From a checkpoint of a small audio captioner.
Data: trained on notes from a synthesiser with random patches, 78125 training examples, 4.8 epochs.
Rows from block 4 of the audio encoder, named by matrix and row number. Each number is 128 + 32 x the weight over its row's rms, rounded and kept within 0 to 255. All counts start at 0. Numbers have three digits each. After the name is the row's rms in percent of the matrix's.
# weight_ih_l0: LSTM input weights (gates i, f, g, o stacked) (encoder.rnn.0.rnn.weight_ih_l0, 1024x288), inputs 0-95
weight_ih_l0.218 106:175119124133067166069097134119140139125121118168150151103183124117093181152163163150109100103154126181099127103095093102119146136096069092146140126094087115114129156120222144156096113130098198121115090148061113144185130152033125130141140165124104121159101067152138123175133119126155133130
weight_ih_l0.219 101:140129146117061126083125143117202155185169160178152112169164145166124151149129062193139181151140149168068157156077161172139110159180104153106128148174173196157114149173132154092138180169153134185167139187181113182120150133129116143101064106156131135119119130090124140134131138131174047244
weight_ih_l0.220 097:159169139071121158130174102126132133105130156150091057110212141177151141101141129106149175120136106144134131185091119155133127157117141125096081133110091116083093042107163111135165086115067100106132142156142114197104066085085130144100109113109117122199088134153112173107120155145159153113
weight_ih_l0.221 115:099191147075146099166101099097158097197155082135116092113162178087125120111224143162086154134093180171176122113146125151169162167136123123160083105120121117173140139097134079131166178104101148113109148134114175098107142104090160131111121056079096205131121132097074127115134099148075113175
weight_ih_l0.222 101:176116137090127111205154178113155174120175079154147150135165072126072171137149138113205128134148150151132099104123083145086147121126147214170141106188111121172161146139147087192142097186109124106103128103115115137093149142100155140124114103155135140081102131161079130135138139085068062120
weight_ih_l0.223 113:133120110139141107126131130140159100092126183126097126145078146113126142122154139128161107148116074166148180125151149160128144163131095176156220066063133140106155199070139158150096090121132177164138102138156119153120100162119123138112106163093125081150094101059145152119123119156144178105
weight_ih_l0.224 091:117171158134099114160098131097142100125132113209091193155178135111083110082126155109085148135143077181136109176082125115134118136106144148061078148132123131126153160070084099154202137118155147120121131124137145117157129103164101106120197116129099130078134146217072134163074090154166087108
weight_ih_l0.225 095:144133171153147065123102125105085111137147158118161137129114094141140134134118114131117152195080092147130120108112082143136101100126092154074142140130162156103111126049137137153128160094162074095134146153139119125084112163133111123142095134113126135142138107131076130076169148135097133094
weight_ih_l0.226 098:149153119118125142063161130153135061170109122135103188161143117130103154143146115131122117171156139078126155125153140151088111126136132145127164107120102090114075192144104127129151139177105119129112133115087084113179099128115091122162149153114171184197167168107131106083168042084154126200
weight_ih_l0.227 097:146088135125189116135113166141159100112123119129079151128175091108142112164116195062142103088100125155085188094109173135163146202068137089121088118081159125110112131129125155099129114088090022132176104090178147082147146179147078139135143135119137144125147127120157156107157154152145149150
weight_ih_l0.228 098:128163114117135125128115170123130139150113082122127144104100109155107107082131090135091114143153113166176127176122099072187151119113130086125056072139079152093115119159131147114178140099114137139144141091070119151089092131123125121115078141089154099142131108108114114125123097064167121121
weight_ih_l0.229 112:140100172065102119068182084175121204175122137146122109189125158094113124132071188145153125131156128133128170128250187115123096123147113133149098105147123170091170131089135181186133134146065137112163136137117131177115090144176094122201126136077188121146161138122155126109084137094156095154
weight_ih_l0.230 104:061121179129080148123180174135127122176081110121157167134115122151179202117191133162115149041097126134171080126121111087123103175188091145101162087106134087129093177131097145146151159096084116158134137115136139103123102152121128120112131111137074116118122118119111088093138147124109096186
weight_ih_l0.231 096:123112120135141125137136142127152143097103149170143159102179164156128110126130139128170092131129193159094162107173098129076165132130107162151133162144162206162073097115142062139152142147117129150174045067059033109074094147167151164122116149124155102115136150176168174151094164118111130101
weight_ih_l0.232 105:098120165128146119135100072171101080104160161125076094092111128121154111110085121141098117148148109136086151194129143119147146139109163117092076102135108075115134120086085177080124131132145133126112141149108097134148169180151121144201129084094114166147088106150141114108117134169161185102
weight_ih_l0.233 094:126176126076129151151164082135133125103168138100185176104161083114137202162088170089104151101121162127138096101138125114118153083103166146169139103132102120222134118161092157117127123097152168090130138166139066193135162119121145088130073092129129123154115169174127129124140127123083106111
weight_ih_l0.234 103:154119130153086091182134103089080185098143111117173141080158139079153132161129186112147119179143082180188139110089114147125106074101159107077118108158137160152131129194104117159171147166104132178124139126142058144090138112109071147130086155162104153099152152122110092119092107110106134097
weight_ih_l0.235 096:131135125168111137167076135082089069089106180157090083180101079143139149064120058176102176092139085184097136145094110190132114141119169102153145147153141155125114103120093099152115130139115132106091100202150105099151102103075115099164161110112161145141156109132113147113106126089079124101
weight_ih_l0.236 098:059152086137131124139060138160169083142125126079125113129098106124096103041147111129177175063149181107119145127115149181130148075197155087169091155140136087195171185150099139132155118129128100117087122108154111117157099112167170152177157148105121085164100121147140152138123172116064132132
weight_ih_l0.237 087:104085157102071084126145125078143120102111110104134131082159122158126048106102164131127171111209178107151134137078154190094120159125091127133115118099052055085139133099133152153134103079139177084121127137055105083070089172136134111200119148137099130176095140109088145129114100101140140074
weight_ih_l0.238 106:143141074121116095139149101106048133109153157067176153125176088131126136135160174145142146175093088097171118145123165156157151130129123148123164069162155116130133141145127147114033102136112164087145129163112098176107174182113137128132098118120146115119184103043106169156111133062112085113
weight_ih_l0.239 099:097165114098118128112113097127178116072133118092114120105121084135071147098151133137118112088107114160116119127085119098135109115147140101136114152096128077102111145137137077109135057139117080118116126153106097048087151095148140149122123122127104147180162129140098113086147197137102142092
weight_ih_l0.240 090:192144097100148139068082116135133055140097150176071130132116142093154189130106140143122099126118149176147150116098120120095108103145134087093155124121093133142159099106119085124070051086155104161095079180148156118140206105112145140154107146148117097110107144144133114101200149085103106105
weight_ih_l0.241 107:153105107182169143085124122138116119110181101139097095048136117135126150109131143149190098117144150163125153081166111140104148125114055130130165080113146141149123104109123086062127155166110144175122123119087087118125090155133124141151146209083109102144161125189096086121132130133216153085
weight_ih_l0.242 097:165197149105080080139145143085130104162075098120095143104067153113134099121098175134096149145139142103107117138135136119116155126115114153125119109135187178126131162134124101160140164182111125150184169146103121123066170172121150123087157109128160112112090085144152090125165093146104098093
weight_ih_l0.243 102:164139052094136113124124098114106135172104113147102139157116146159143162118150191140133075099134114193130118110128033157118127136131080145118173137117097139058108131177158162149086128097092201071116081136077109176138058018122066053178094122135132143224159074191146143080098070145045132142
weight_ih_l0.244 093:171136155123184134123096117108142152117137154082130128142131097191069103138093123105143137095075137093069108114159158095149178111085135110171080131115061115143136083165119119177153233119187159089128120089080094115133198146103116202135096160149132055123094132092125199121131093111135148063
weight_ih_l0.245 107:144068100127159195150118182138122142081103136114123104182101178120124144092084114152136109149108106179145165134119133166086151072144131149179137159136145105152186153171146159167107140133106126128155183119065141147106168146071149162094156147137138128079098134204142139152117134163065084083
weight_ih_l0.246 105:087150125102175168115115122109096172135114109137098108115193180163155127101126074207059094129139130134134131117111128121162087098148196179137113146132160179133100155136119156118105129164109094103108143137149201118181132116107102129161111159165190186085143107119079063117151076106161046144
weight_ih_l0.247 110:158130120115137112135048144092145103165130141121115098121163113141112141109192055120167139123127116113159117111110148175094150082132102184115153048108090147142090156168151114167127152121122147102116149081113120173129109058054120131184186119057097153145124148152097164147129162097025110155
weight_ih_l0.248 106:124074216136095128113130150131163143115122143204161143137118104141141177182138175149126117165095166148100096107169089084154110100102099167157104086114117159069168083120118132120083180137107111110134126108118093075109160078103097140107131175121123120144151109145132127195163110128105144129
weight_ih_l0.249 096:098111116066029126127105128085161161144139115142156203136191149088149180138128136144090136130127126132175045122132088171141082136117133110138146075228126117121151125099093134150156172111138158151060125130171133148173146138142099149106149132089182109091162159086112161100150117147092122170
weight_ih_l0.250 096:110160133152140124125162121092159119079063109165134085117165110125145110103180179139159146154144101123158112171148073181120120080130095085053122118103141113060192179112152093102121104108138124128096148094160134102089186109140103101157159107171150117134096152137058137168161069103133103136
weight_ih_l0.251 097:049040069114111107150146097113060115142107135125186203157128162075137130088134201109098096125114115126192097127161094146103080203125109094147161080181153094136107144141137167140102161172142129129113116079141093109122121107149091172148142124072157136126151176061070133143198143115148138131
weight_ih_l0.252 092:144107155146104171122076175095179115167142110143166171138140136199123110166096147118119073206205161106163089155180143176153112097119111129140127177199103088096150129149120158156138139134151070155120221130127127117140095068146133126178151071084115164158121097186134191113135097184164099143
weight_ih_l0.253 101:198095086086182116114134122137130092133116143086090173166162115148112127142144113126110130107159104156114133165104168081125155113083162111177118139104117134094104131150159180154063163131142144100133090139140119154067125076165097167095131110161109132077160198143149186126148148123145123172
weight_ih_l0.254 098:153167123147106159180168115102076168099135158165103121176120166140150136121127173181149100139165125146060199076137156158128144110125197133092126084130108160113114130121155163106146136146186091180173129152055124174145141102140104125189107102117136153130130128171133130126137154122115130104
weight_ih_l0.255 103:196124160103102128203095124149166124180127127127179204086173128114096135128092160114087127062071118052087220114121124130156105170120182148140083179042128111156089126137117177126151092127136058114172085161193162155140116109144175124045144155111194138108155150143042109091138123109123115101
weight_ih_l0.256 112:117120147101141119134156128158152124114143078158118132096140126109155122117073079163075072115113126147072132171190115129124138115092162145091141133141141061123154128136128125131121167131098131129162113158180084124180180120189140158111159133175076142140090092171121161114170121137138155110
weight_ih_l0.257 104:148196114179147172150189109152099089087165129079123149117106117088118164150143131170144151121124148156191086108100139131133147125132132142178142182174093163188143121122128161211093173055165132100040089152171162157158111107120143124131145119166111108090146115108183085130081125162126109057
weight_ih_l0.258 088:131205153168211148123176160094167181091203107077134134126093126128099173124095072130093132165150121130108166152133171120084159115115186111100143134116104127211111122117139092136153080121205159125184140104092129112080150137133130159088099120149144095042131115094097135128137149151186154119
weight_ih_l0.259 116:111140126160145171205137150130108132137173109112159201124169133097227118125114114070132137137174135082139155132135103110110106129128106118073147122121064155133109125145155141105154116115132114106126110159110128107141159136153114131202186148111166146092097100121107120168127123147129117163
weight_ih_l0.260 118:143194126130203120165128155111046169091139083103120166086174105125152105139113126095139203107079126129135137152161105053139138127152149146184116129066118062134141106148154170137146142127144149139113149098041139093162150103143142154091174104177137142107093122074115150137190172124139162149
weight_ih_l0.261 095:125132123128166121162135148196140124082069125107140156154120126152055130185126084136108148185126179065102155124080094107126101132084147124179144158110121202121177154116080114179118145123099089114132162148125156129162073140099098078101079160104128120089108046083107104150242097176131129145
weight_ih_l0.262 089:117159131163156151113090139125117116171156170093157113167137108121078185089098142096125145155131105069201153159128136121160112085131079164096125121108139211128158070142147109101132141133151145167166110137106143162173100157091162160131166115149142093080131150110105129158105106091175109129
weight_ih_l0.263 115:072130163144111148123107142192162179128108144137110124157092212133128110140153118150153102108106133149138108117137172070106071168112168146198154094139046126106132146148151151119140180147164169142112133149052233140165147161091100144136105145154092078097091166224134129114100166112102099192
weight_ih_l0.264 111:167127122176145161141131109146120141084147122204166136106133076139124146136196149184114169101127182141078125097186113140135135123112084172111126087157090202198177097108106127093165180122108199083124155122089155110091142073159152147103146104134123130121137100134105070124108096114140144138
weight_ih_l0.265 106:224103164184190144139151101130171047048144093138162142151167174142143151094136157149140074127129160124102213113066112142094119151068104136113095109111152138072086102144102119128096144100184110129083105073154123135116138098196112103137132155128172131119142081108121171075107156131155152177
weight_ih_l0.266 095:127138158164126082137106168094177096127171142095058146121157113112168138086089125137146149124116124143086195134166177089088094151150046145108113153126079142152120173127153116105145117137128137177128128112170174145183107151146099125137107203159092095163082066089097109164135174160075164092
weight_ih_l0.267 099:129120176114116145144107090135119128063177133151146080129119177131106138192142177114120135134100155121134178158175138118205119151084116087137125158105124116198129132141159117095119138151085139134130151107125185168102140188199155185111118149042142136098131078156145146076086113164105102108
weight_ih_l0.268 103:140116124137123117120114110092111113128152133106113117095182141166170169155070143114099100193123154114102167100145171132097095102121113127182158105117148148145110102145196117126131098195139129110133126065196132104145170028133089145150152104096084123181164122167206136141097131158178111142
weight_ih_l0.269 105:087108146151136205132122142122134125134163093063101101148118145089110162105129168101087155057070173117116126163128209123131114162232118155169171056079104156120122097131072131127160143097124129158111115129159123156137128176160080109085151136119090154069152148118131145135125108136157102161
weight_ih_l0.270 102:130118110121104133134126080142174126123076212130132162076138129126151168211122125099173176080123080076143106102124114139171122122195166169144118124109107117120207155210105117145094172152129105173111084164163125141122123158076135142128135088135072133143076116039122093112125152116159143151
weight_ih_l0.271 106:183164206172107188181139110142124097120153169134155137112109117159112144126137149147163106181108151096152102142098142158118149126118099182130154140105096126092149187137131105147230171135138101067166139148115155171124147203176127131141137089117117195106159125095149089133141102061103163125
weight_ih_l0.272 090:152154129122146147101198145103138145140178159144170115195158124194107106069082153140130117136139157097100139126121140105083097160125163164113143084151101175164118100141079099064131129163108063135133095145097151149167132133111128150039193088097106112087122152129182112140085105137173147095
weight_ih_l0.273 101:153120134109138117100130091105126095141161195103109068168145141157040147121081143117136093085155124131191179126114102067113112106113095094096140132085127144167155147100100141138168073123100068091114151166075113135139105136142140122099116108124164098103072112158146151147097153136157119073
weight_ih_l0.274 103:093165131134168129130157091124125102164101102144132131154091149093143094159070130075145137174036177084107095170104149062137094148148116154133144181171105143187150066141216151151127120109111181147170194182081118195093158084156133143182124082107124050088109115120152135094133071104135141094
weight_ih_l0.275 098:136175118153132123134078098144121132137188090102156107133135113184142160115100116129068090049155014166086143125110122092146090169164197096120132137102143181097096067183167080131147059153127164168123077106115158123141141139122183147146173138156076135101114134080169104120134179080084154093
weight_ih_l0.276 114:173165116165133123063121124122149143116153085099100085111093121158114146163043143124124086067158109148116174143105121201121132145158118137167101149137082142108125116116131163143110150150096116128045148132133098110136193156148186061141165136127137188122190082146099134213109159128128053192
weight_ih_l0.277 097:118153105121120092153080116168084102079155126156124120156153111138147115144167111103074175133123126192141132115160150042162133111141133160101106118104094140175155190086127151168158178103078179124114126133148103200092129097123162166100104112106074176160092180117176162123066139094126101170
weight_ih_l0.278 106:109164050073091058114133139093200122178192134177154112103167123065120122144089146127116111110133142098141152116136097132129095109144116136131131196159165175089114096166158146088166111100146091122097084154122113148104075141103157213059146146096121136152134121182139145154111094111164090067
weight_ih_l0.279 096:138149096160175208150093138147169170152147147178189053140109129091068209151096141119109105118137144134081182217178120153122154102088111176143144158107116182125119138149128116154146093077118096125071139140160156127141126149145129124153066116156069225164136098097135093118132218166143091152
weight_ih_l0.280 096:084115094131140079174185125124113141091118133174125126140134184137119102125117161153188144158126125078122123118144141160121090083111125114066131079172091123155128134125084202124132136172132154193073149118108110106162135147157174165163129170093143111091095171079151094148127077166057137114
weight_ih_l0.281 094:156140178164162132136089179120153150072094096121127178138149124166082171126087119170111089140138128150110095174088132072138071083134143140208130128199095141170110156121097102132130101117111111103137108124086119103126113187167182117125088054077114189121091149122135132076077106130163169138
weight_ih_l0.282 119:156163087144163124150156122090124124130124085134155097063141132110097145102154130132154121111161137074139138105118102162089116116163165173091150103186117149150074125112095150158156184154098088134144107089204096141089087128132112139062139122090123156138124092135095151100096070124002120150
weight_ih_l0.283 113:140147119142116138157120085127110124101169156089163125157137173148096119131151187159181155061170100168182094172092084088165129131143101106138132141139141164167103183146136175145130141105104097080132153098072164105124125107155112054100092128116129121122133156099134146146154124093192145148
weight_ih_l0.284 089:093146135110180156083175135192107135117184184103119182093154207204155140090102210148120145092118131176138141121113125160124117147127169133155121078095119160177108156158152097098111140066164085130116126172112115123102177064182178143157076165162114133164116129131101158152135181074149146145
weight_ih_l0.285 107:133133140095108127155104137100093108134101128113143167134097107088143131113099178092117133105155134138086104136144126097135072103112159126167117112158103113178148154135130088093088166109098127096152126132057126101130167190147105123121109179134156126153097123172158076189170090115124149143
weight_ih_l0.286 098:120051111103158081084152160152102129108085147098142141109145100130107169075130102149096187162142175215127094073058167129144070085167120120116119114128116151101171123082131095135115085138144161142147104101094108138124108135126143121146130113139071177155120099097106106176162103183105122100
weight_ih_l0.287 106:154190103134162108118115132123127114137122130114097127104106127176139070156157122077149165074161134080133094082156107138163188153082147152143155159078080176165120078121172103053142141128128142154116128157115114110143170124133089079133176153138151155144111101143165130099158137168182109112
weight_ih_l0.288 108:193116069130089136131164168125149128103145102119113102143167143093172165112101170158142085163107143092127123139154079111119133127154103134154094091156128127082102128165153133106179081137090060142072160177142148124093132092081173178056242160081173121106218149117097145119155161141201158098
weight_ih_l0.289 098:164127156142072094189084215163091179163133188133151163077112153158150114159112135133131127157145130073110084143120119101097099134097083184169124121067114162138176082129120097110128139141129166128125159098116131119084173074152140169137070134135113148163149112118144057088196131161129094116
weight_ih_l0.290 086:122183095107129152100127147128163055093155096132189106107108122117121137147119114167102153157125118151130172147174129139074100069104128136045073126101142178159163133161113104145114171148137094106135105123100095167091117158116130125122197101162132131146107110177125144115127124118097102108
weight_ih_l0.291 091:165163142162201193131129134123139065119135138147176074155100167162096155121112129104137130205068161068133156130121153146189108144105138136130112141132116148136092141149204147137117132149124150082075175150130109160180130126098115190135108176142097071157177123042146082159119129116119037141
weight_ih_l0.292 102:079115085143137104113159180103136117137075122059107147092104145206111127124118119114094128095141144163171185133143163103096190087127072160151111125143075094105159133164118099183145101119142155147157117084117119112127145111164123069108073138117123135091127099140098166094176121102158176145
weight_ih_l0.293 109:098120125117100150095136141077128220128110120077102086152118119113163149121139132132096139173096116120074097152124148106172123146137152107155104126107106141127134093110189137113157073118137100123131195097139133147182128162145128161090132129156135065107184098096117096105219148117157131083
weight_ih_l0.294 096:126174191122135112134158162133154084135146106056131157122143136150088126154126084157110146147133173095137148082138117102142090122128125090115107156128147139129134136112138125144203208144159143151107082071149095103168142105189182145160121140096066122165154119105144164119140078149116101106
weight_ih_l0.295 109:110122074065127130153103130117109078151144164152162136113152134125182160106167142084143058138138078106113073109153122131145125139116114099146126160165125072133124100154137179106137148099131121138115051149078130081119255082153096152096134130122045081124151193160147180116121134214174166113
weight_ih_l0.296 091:171167176096180193159159133106113097083142126118122097130127151104067166113122166142119141112147113091114154184163140123128099127115161118132137094122096114108158128137123128141210151134096139082136144129128148153115206131160149191112141129084167122086129166106053162159172108096162097116
weight_ih_l0.297 108:082115079136184106082161094140160199102100067130139057147071140117126165170132085150163096122105116102143172187160131095068095096135153090138133101152141130145118143178144156129155103121153088110129118132134103150109104154095202121136164154168155148093177156158138103121072103108128133130
weight_ih_l0.298 095:195127118085107109130138150093101094117133111110066117089158175090141176134130162119177136106181136185132145168126113128174086204134122108163191135072073118138105210179168148162096130174167122105188151184110126124182092166110070129079095130125094185103135093191150091132065192126066082101
weight_ih_l0.299 090:188105136063125128145082129132128130163129065071101075081113151164076157138171077115099120089147078153190125121099187161116102105146146052127108138153153168156173099139129161134169157163157086110114116151094115154171087127070137168137114121108112069185163176111113097142098108024108119162
weight_ih_l0.300 102:158130134113124119144092061085119167144205175106131134200110069166133113151121080158101126129125118119113211174129118154180125139103174144147101149156074135115169108148158137148156088151145098166183110145105064124155099129103134101116154130090126097122201130116096136139065156148155178033
weight_ih_l0.301 096:107187128135159158175150184142130138187129139132141168099130126164112151153119177107136137148128181106127104101128171140124098163107185121158113129146096169156107081148168108083170159144119121098151122093111132204131101065107157164088161118094119136071109107136166100137111148122140149115
weight_ih_l0.302 101:124120113133097110076151165112122131113138137124148127078137132180168177151130073156110149086094152093132147120099089132089073093121149105121092124191115054120093104112038170044141141146114118123103146092129154168107160126131089130149132136091123105063150155187102160161015090123099154150
weight_ih_l0.303 092:053103126158138096109129149107101097121127132108091105181153158174166125117137110158106089165126181085150103104174083104121123123112129159087084184167117179140092080209128175102138159140132145180067154131039147173137105084156115107163139145137105116155149068084111081082142151167201075167
weight_ih_l0.304 103:109066141072117146127123101091123143104144101069147134125094090101131137117131107127130077125122180056082117141072157114100098152065129085100100179121134121161147078109073148163083108117107193138130099121069145143116077190125202176135103097160167080137131124138099110186037140123141137087
weight_ih_l0.305 091:078184103119092159147113061073170138094154055108134048123153157094068068094119208119150127141102129136078130141118172138073118045152166096132126094117177136141135092123171120181139102115103139143114172077120123132104088177088121149140169144117165070153136122156160138113138079152156163141
weight_ih_l0.306 108:104125098108118138141173107148120135082148143168138118102108111107107124134130079136141107124152126143220129119144117131122103094111122102107135163123111223098136079153086119184159104116133077150033132088063149097099093134176107133113140142133172122153138102129123107128172141161126115069
weight_ih_l0.307 111:134084144085114090075132105102134094112120128183131169081147085176149132091081174142152100176081141111147113137148130095174119151216068120145130096104109169130071162183124079082146061149105158184100148053139135148137135141166154109116108096104136112126131117146162191143161139108046128113
weight_ih_l0.308 109:181141091057154072122151132154141073098116129153139139160148105134120117079083097124091137104150127121120184145157106138156125092139088147113148131143051111113139111117137127082131134121095124157169148095119158043131133124108132113151116106128177123066123128039118145124101129088096096120
weight_ih_l0.309 115:148069158133126141120184157126113160167143109121155127119047117104084149082118106175105129136137127059180064100118155027164085141130119151094111077188105091140148121118128141116122159167132148034173101146123121185111063123125165100169142097078117065164120155098197137096008131101087154119
weight_ih_l0.310 100:106087098138193120080145129151110095160185124169151153080104109150169138118140115142135182144130162122154085160121064126091082079161130100101111105072111196117209154151120115163171116082095125123113115102123131079163130091102098087107128098097140156101173125154171177138197136154132108131
weight_ih_l0.311 103:156126127090112094110134118121098136078119091139139059062119138128124148116122106120087154099132142094097105122087131063106145133154118133117117110141144070129156141128201111117146125090124138162137157120047081130120166184103097159170194172135115163192150160097131084124161127170106175114
weight_ih_l0.312 110:083089116142062122176159197158138158193141111110143143081143164127168144114178136140199075145163167156127126110096133118142146181153118078172160130167108151119146153099162146155134132129121149069141102111164104115121170123124125121203142092111101118106167115139074147156108148176103121089
weight_ih_l0.313 102:139104119169199173161151140136094063112138162174158149139165173121207133086089127074169162130084162130125163108118100176126148142111124128137126136153046129162162142103134117120086168108125174113121120105146201132094148126163103121150083134106190209093108133142126121101111211121134112224
weight_ih_l0.314 107:140159149118121138159116111136140117088115147120133115133090117174152136081113185099161122069092156109131110126108176108130198207105118130112147113132087176137110136115127122145103089148131117126081128146066105118138188127123074136078172107120102167107118176133119147164149055095144133179
weight_ih_l0.315 092:180067170091184054128131143116105169123124096125126131109094139201096081144128093084137220100142177049194135158149147148120147083073204107062152149186168147100138184190180126143157113139087147119106186109151125172126152213102111188101179115123084155067083172106142142180171140166144148139
weight_ih_l0.316 102:098147069158145171118123087140100119122137157087135121140082135154122121137167079181138079121103096096135121153085172101114119050065133128103103170138117137148208120117157170123148088114114147105122102125069087094118119119110166115109107124134112126146128083150134075126148104193108153154
weight_ih_l0.317 092:071148114126167133091133093124092156150095134112071098121097147120089098137115102105115106164113149122106073085106123139130105145090187169126108125151131092140126092082121101068174147120153127144090200133109119150134155202113148183145138131141110122108095111065124148132090139117217166116
weight_ih_l0.318 102:099143130095141183129134100117156119161082124187136170184134159169078108193164120130123131113080114095151127122100176121192097203152145069137172129080129138126143132143161153121095143121156180086133140172049069165126171197126101134128087113123084142183142078148176140132124097094124132139
weight_ih_l0.319 111:102173117138110100115131100185199099146160140116161143142132142140142133132074090115119168116166105192142173168202118131098109148192094148131140154164121139130166133166102135147128068116064147157094117109068119138129138130141132127076156138111078116147144132176169102093068091126172103124
weight_ih_l0.320 101:091184164168111151112135164125084143100200119129104183152136145091140152134142084061155111171148135143192099146166132088182073135162165131107074162145143091193154164087154061162232148116107174160145158116154138180111149103103095077151049093146108216155124157141167081118113136128158093103
weight_ih_l0.321 100:109098112164155066148138118132178121090152163124152114118100150118128079158084093133084128091097192048121138164155152158140090175143118160122113158081147045145076176157081172079112069131159105109157201104127179158140213140120144071116128159120171076078080077120193094158087135145067092151
weight_ih_l0.322 111:140116128151113189086130141115078137150135122127135156095109148123090145121158112136128146076096101132098152130109087154167140158144127115193110199153132081124137123111154080144142141137050104140131111175103142139164103109169205177131094100130154143120130166182124074150180156159095102199
weight_ih_l0.461 111:083161154131101195159172136160136109158161115094168095174110119170150106151114087214140143154161150138126102062079140132161090145124180118064113096192170146152122084154151162142151136164135087118121121070188177156202103157120130119164148081112106148081166158089210154129083146118085037065
weight_ih_l0.462 116:074106153105147093202153166129122148068091120056159137102143149135098076145109185113107157091085166134133126120143118128088103142129189089152147133105097116116163139150177134088109159118186113096138141159089140128111127144111091132070119155160169066143121167086127006101110118136098209083
weight_ih_l0.463 109:110184078147094116128120127104164164149125151152141143152149120136095154121131155104156090131130132103110134146127125135101149099171062116159129178042082116060169090113161133143142176132093144169076153167126152149157114122087086136181100124062106119102114136103155195121119122126125088120
weight_ih_l0.464 116:123144198111170089148129132121169112115129158179052174189119152133100136141090163164111137140128104142125108122117069153118108076171147128024144112146090131136093143123137092112119126166104126093156112161137173130104112162103102160074173125142177084165120139200144114115070149147201139120
weight_ih_l0.465 114:141121133056158132117167129174130131142127151095145115114115119144136098158141088122177155122146100097149167157072137149115117164052169120077133155108134132135149145054158153146142094094097082108129112080126138109138125121104126081114129131149157129117153121068117078163151163111139157152
weight_ih_l0.466 119:125155139161086134129142122109136138116089118139107143139108116157136129169121132141110095133096129083111129129100177125094072121120141138136160135094073131192171152123092187116149090123113067201134114078172080109110118169087087105044112131048117114114134200169151126163113120145182112148
weight_ih_l0.467 123:117204123122125129127146170147171124164138143076134078061113107112148106105165123176135136139138121119139121179137144114132141155151115134073068142110118110089154091144121121100158125121116166143146139112080144134145191081175102116140180135093132117133160168137107152091000153070128097145
weight_ih_l0.468 090:128162154162185208124169129106154140086165097122168174112126151093097113135125129149104135120101197108116146109144160130176120121118148061143172123113194098124169109103208155097102101105169179099113135139081140101169173091084143192124128048105105124203127132057119131057116114058179167152
weight_ih_l0.469 105:140043174160106170176141067125129079153119177110083137118162107114151166114128107131149055118140114084142141176124199191170099169089143106133147161126189129145124134099165177145170141216148120122109137129139129167162117162150129126168158155114116089138155134211111160119103096128116102153
weight_ih_l0.470 092:156138148080088101169121074093161068158114153086129122156101145108134109135108134082157170101080088083133146130131137093171143142131145125165143131128075138088147131146139213106112155118127157123080113098070093151181186155116166092144172085149131200104127151093097124142152125124120102122
weight_ih_l0.471 096:147089135135104170077096060088121058154108180128050139176130126132079183142186121140116167145090112106085134089093141141152134102139085156160144133100135104048062111102083096124088061108100172111146172075071089128085182144093137132129079144058139097150118172167165083142127173182148132097
weight_ih_l0.472 097:099128173139153141091100164129168090169141118133154090150146119141100091096120110173184091152146155136149136091201119129110138174109101169104146127132086113152087204157146179100199091143121142131101101121121124113153129172110127162149110144142100128120111149147080197126102062163197118083
weight_ih_l0.473 093:138075129084107092150136101119174091123116140153154109085110121094119128115113115084157138057059158029100167116119111159100111111103158111159083083097150195061131108123155174149133129155120099077136140129128175078158115090081179126099159066070161125123134148148160138082125089079135107137
weight_ih_l0.474 100:095191115163100154100156093162169153092164182095090153179129141192173118094134121083111129095056166126116107126082183115124136164113116133126162141139103083142135154159218111197166083090144178108105103215144117134172129178098142091156138169133151086136180171104143116177100118136126140154
weight_ih_l0.475 101:111110177146100142107125140159158119162107127135156104127179142183085136166097062168132136108146160117119186218140094166098133190121208114182118142135153161089165118173154128107086178176152145142092088155131152133120055131164093135176165134070152133140115164105134137104181147138168158109
weight_ih_l0.476 091:117134130167135217116155098122120134087155159128135143123104097175204112167074115136129132177083115095091122167083127104149137112116135124153143117154087115142164131166178166084103121095159077058099144122105110158143068195147131175127150150104123152167126133168166132149107089152175204115
weight_ih_l0.477 102:112153135074172160126146143108080142098139159103119075164144109157130130138123113109139127120099111127116144127109167105170170125124134144148110128143125195093081115102131092092140073130132118101122189135105127173176146188169073138139134184147230108060087128142127129093150135129168109172
weight_ih_l0.478 100:150095074156134121068148123118139092169093102097139103116116128165072087151171113162089111112107195104112101123089158107142122175110202155077106104131169111106146134152124137092134181119063134139097152184130113119148101090128146089127114097082155134152069121107114101180050115170110170107
weight_ih_l0.479 105:122116120136129094130080123121101180148118071170136125161115161161164112081149143084147099164128138115157190142194151135169171196117141107106191118080157210116085204024152107098107141107119159143176152145156087168138130145141123135128126112115036147109140149148168108146122161111104151124
weight_ih_l0.480 096:098092128132148117099109077117173106099145111104125117110102162060141128152114165156167091122160101151163089107112169112122154064239095158075130077152137158155190152109113139181083132089129139177074119149120138100172134142128101152133161166087141105103101111116123122103185186130174151123
weight_ih_l0.481 105:096144079173135165102160165088106112119223124082093153141114111118102143101123056121100102142082157160164091120114105100132154109207119066096154188160126152190096158111140127120122127134092174159113118147092135157189096152154135067097130105114108120135147111145105139085149170117094149086
weight_ih_l0.482 097:134110154113164082154175099110133105099065104125101134116200192108137106123168093143099080104118124184105131171066112089166116114148113073125104039100133126123135133178112073138054145071102134115125159176142101162111171133104123082164116128172180116181119203149168140142072173149151169089
weight_ih_l0.483 105:145148192107114138114158157118077103121170154120096125076157109037135103138137159114072102095129127129111145101131092115147164170072076121121104112132148166145184172119143115081118072141143039153151190161090180129178037168177109073103111131127162165098109123155149136144128216070076070107
weight_ih_l0.484 099:124068112140104126156145077157152126145085118178172139123088148139201137145117170129099089165223149119131114173074093139102168161110115098102157196163088158173091106100150163076120125121149084145117096078151137149150145120162122138140143138120137123167142119147170122118166133117149108119
weight_ih_l0.485 110:047145099085152140076097166198149153086092156220102147175111136155145128130117240146105123100122101183171104157118138115144173079106117092178190135135142171136111139090128158083114137166196155138085106169119093134141085160169168150147150089077138126121073166130141099125138093123127086122
weight_ih_l0.486 098:119095166128159096170143181102094060109166126152076108108122167102082147148147116172185133088138099105182091145127187111195114165120129146177145174178151094132153124152086098177149191104122183066089115162088203103143192096177093093110131129077187130129138147146184134146169085110107078171
weight_ih_l0.487 096:095070115169139160107156069140069061150128090105165144135094031149170117139111124116150170140123196103081154164148189118071137120094116142186121155093154160142109113135169098180153067133143168155157161163127137146112136130085224131110164161083154072125171142150124164165140104146138157137
weight_ih_l0.488 109:156124121136144143096168091191129114173168168142096109134114100164102142099097178123136067105153111135087172116185152130079210109061184109104122109149134159130144120044141150121153116106105191130090084153087095142133133118118141135086137101120077128130151070122151138104118150162109103111
weight_ih_l0.489 104:136219116131098126113132149095094156132117171117175177133130098089139130144118131108138114079122108134141088107130204085122086121126146151112083141136062129201148096088077135125137112081162146073192134148142124141145182117144149147101079086131131084090172140136108135146109093092067124116
weight_ih_l0.490 099:135127110142155101192124131119063166131134086115183117089102095153149077141136201123187136083139108118138089104101106134183111067178189178110117086162134144156185143116148181151135146146136139213120126101134129120129136162074103161095135120170124127100100076129169133135134130132146120132
weight_ih_l0.491 092:101147105123091127087155164138166086194123135116165094071048133113141102113186095104032179077136133073119090139127123100123079159091104152134122154102104171153145158147106163165108072116081222123159154150144164172155146091109114052056191136126168122106138095146134162174116127145114119146
weight_ih_l0.492 091:083208086125163149092195174092114162082143116098104077053109115199124042121109116118157088180172117131135115136127136117104064114130143131110101130146105115138121101087155122152088104091133088141073140105106109084096191155155157139144122082126168157173094140113145150175111127096120150140